Rows from block 3 of a small image flow-matching model, named by matrix and row number. Rows with one number belong to one channel. Each number is 500 + 25 x the weight over its row's rms, rounded and kept within 0 to 999. All counts start at 0. Numbers have three digits each.
After each channel's rows are labels from the 100 images, of 14976 (inputs lightly noised), where the channel reaches its highest value: "strongest on" is what is common among them. Only what is clearly more common there than usual is listed. The data: cartoon faces. In brackets: how many of the 100, against the usual share in percent.
# convs0: first 3x3 conv (model.enc.1.0.convs.0.weight, 128x128x3x3, each kernel summed), inputs 0-127
# convs1: second 3x3 conv (model.enc.1.0.convs.1.weight, 128x128x3x3, transposed, each kernel summed), outputs 0-127

convs0.88:535472447429520490505477509510500473489500454545439499512496515505510487487516533502504502508528522493491485505499500457492473490501519494506496504548527530531523538520544517514497523498493484469504493484515484456473518521498472480496514518478417472518483502458472538475487484479465522470484504528487498449505471467491478487483478450495514480521530509502511528495529545481507505491447
convs1.88:451467498465504530486521489484457452520557412445450495480504495497508493458509477505493536468466468492511504525487510546488518511458499519522490456480487500471505499532479504509504484483516469505494487505508488486511462530503464497509508491522496521503502528548455464459483504518448536484516488476489517529504473523515538498520492518522497471452517484497502489508503484519479505469521
strongest on: grey hair (30 vs 6.2); bald (27 vs 8.6)

convs0.24:461509524515521520496471498481508509519537520489506520493520528516506535498496528564508548481463484478501555508517524507548507493559488546496514482485513507537541477479526541483483480514515502513496509490531512524493505488519545465491472505512463509540521504509574497474491484491524529557499593512485491481508506501505499500504511498525523543524512538496511541496479496491498494481499
convs1.24:444472496466485485493488500452475492471483502488504486514510452490474493502494487400470513515476509521490465496493471508471499468453482447485503501517485458517499514482554461503483468486495492467482494491492483521474495479468469489474511488471494483468492552528492474497487457513525478490475453508453451489466490499512494494475476505481460460484472474495492471488499486490462502498503
strongest on: grey hair (29 vs 6.2)

convs0.50:463482518462491449477509522497489492477484507467470536459488512482484484482512479491465471477517543510496519489473494495461479500465517463501490489502473503509518488493488534487546494492498476460504466513489455455468483514516461551527519468500491457534483513494535522497439520458494510501521471519510485479477505521493504534535489492486489499493574522510516540523501470451505493450529
convs1.50:502482444480516552505472505502506513556482498485531519517497485513530509479457503532545488482514495517503493474505501527501510483527483542502530514498518481505465502511538527536504562516501551515493550497543509539499523511504568486521493501501501546499522469526473467495490476527536529510425502495524485496509531493515460491487498487484433501493495466503514510504523519517495460504487
strongest on: green face (33 vs 14.2)

convs0.58:488506468511523498501485508497520507488474499510497478530511504499502538546471472568529472518495491510496530455535450488477512513509472489491535487481539520493457524553476499470507517506527455475499480536514487475504514513495531448505536496474470507536462542533507508441454551504535535495493476486464505484533514483487511522477461473469506490482461470490485465489485500519521506498500
convs1.58:507483497462508469523509514546494482497484500492456507446520492490505488454494473497504495470552519558486508569462489521515502510486483518499498534508473472490462496519519484494510493501458528507531512488559484497506518532496483492511545492503502480473499466531495473532551461525496452514537493523554489488503507483532494523494548502536451500505525475499519529489537484497487528469527
strongest on: surprised (63 vs 12.7); green face (35 vs 14.2)

convs0.73:531459461463511496565521542507475485486490503541508515523514514480523483537484505462456530535519484483512516485493510495498501493529442493529544507502479526506524472470492464453525497506490466499545485486499521471504485499497473476481451495544456488483451517487485532476534476513491526460495526506503516501485468468503541496538496495464497528494477503556522483484521493489516524503457
convs1.73:490496497506520516475508524538540512535515498503478537437488521469496493473524490474505487515513514519531501502502529448460500517504486522510486524477490466456471524533465542481506438522480521525496550472520469477478491447476487499499476504482466506468497487523550522525512470504509498530492502535485523506519541538456488495499522540508538489508437516449507489519483503517504525524498
strongest on: surprised (44 vs 12.7); purple face (41 vs 14.5); blue face (39 vs 14.2)

convs0.28:495489510449486518485477564496502482467549520479499503496494533512483474522487490482500494480478484546493478520459503519532501529541520501485523516491514501531491543480475490517512517560526486500488540528537487491495493486469500570478530509481458457504522483514535514510458483497480520555500551519493501522475476519535481499515508544544497500486472514484491479481492511511468443485534
convs1.28:469520504504494489498506461468482490515474507492472507526465463504496510463502542497534498507519519486502485435499478481433545469441508488479458475494482492513530491471506497516525494512483534499475453494526523495483474492509540501512492490501522489527499447457494533489540526498560499496457474517484503499490489487458499485459520476453484498523504546541486491511490534500528538489460
strongest on: blue hair (31 vs 6.2)

convs0.110:485532485500511499493488484557511520508497403472524494513484477488487485480493494506471502547509512470492481463501511517493489484516460512508529462538513505513508476488517494501499483494497510487514411497528504499523465507514534460513509520489478475486508517509515485535493493527467505449507494543527520421522500488514485497518482504497492476527475468439500489491508511443514522526539
convs1.110:486495496529476476506500484492478470508523437494571505456491487505503498483511510481475490484502513501504525504481479506489529509480554493466478510527492517488512519473501494460522526490482491465484426496540504529505500499503500479506524496511537509508499465497522504527491524480527479552485523488455472397477508549468493462486471489491525521499472521539476460488493506474494467493501
strongest on: green face (99 vs 14.2)

convs0.86:527472497478487508552537467486506483511469506497568494553480502468498507519551510471513509476497501492474492527472489489487471502460524492478506505495529533509503552524536486490524498522539464435474503502489492516524494485509495484487551481526534474499494495500482493457493450461480497493498510495490541488522455490519522470492538494456493514528514523485486522518534554512492527540540
convs1.86:492535429537544503512502533534489517492539493524485502485469487511495478496507486519467476517515503488507527523541517538494471549498538481559473482521502471470499549497497449555525500473486505495515509455465499504500471472486514498475514525483500527523500482488437466503490540516499526469474479505519503469492497544519489492489489545560501517475482492482522516495497503510518454495487
strongest on: green face (34 vs 14.2); grey hair (26 vs 6.2)

convs0.64:514531505560512487481527462495491517529508511469479480473469510525500477477460490491519516510488482519525556491472485459473520564491499512532448489471475486504476493482478477495467514478446497525537471507485520499467446474479488496465455478485453544492489531451478491497541514479506495493504489482476484513504511491443520525491476461503478507456506483484499456493512468507516497507487
convs1.64:461491465496524432486483544505507537489507556511530507472486518488457467489509459482498470494491468535458491537518482517531489482472506578509542553482500524515461491505483522479477460477435491511497527498483504516541528518500482483518533491492477536476478482555538491485500472521506502523524493524509492510469534494520498495521508498524515510488480509508500512474488484484486521513535
strongest on: surprised (65 vs 12.7)

convs0.25:514533504500480487434474548490499517493516488465484486525535495547531499507483523517471528509527499489520508526530523499498490481452477551529558524517517455540474496494492508506494499496483496514516530519509518510515453485467524500511508531499378526508519524483524506492536520518502510503491498499514495504516487475535490555489527519478483516484489498515478505476485488445503508523501
convs1.25:460518485464533475511509489527479498489461599520576494495502499491502505473474488503483493517503526519484518497476479485542517463496513485513524476525504505467489520485460503505508520506466517511474466447509488514485517521558479509493498472528562458508473506515504493512496506497537517485504505458533486507453506513474458511478497479507499465480514500507502495479512546556516518474525
strongest on: surprised (63 vs 12.7); green face (48 vs 14.2); orange face (43 vs 13.9)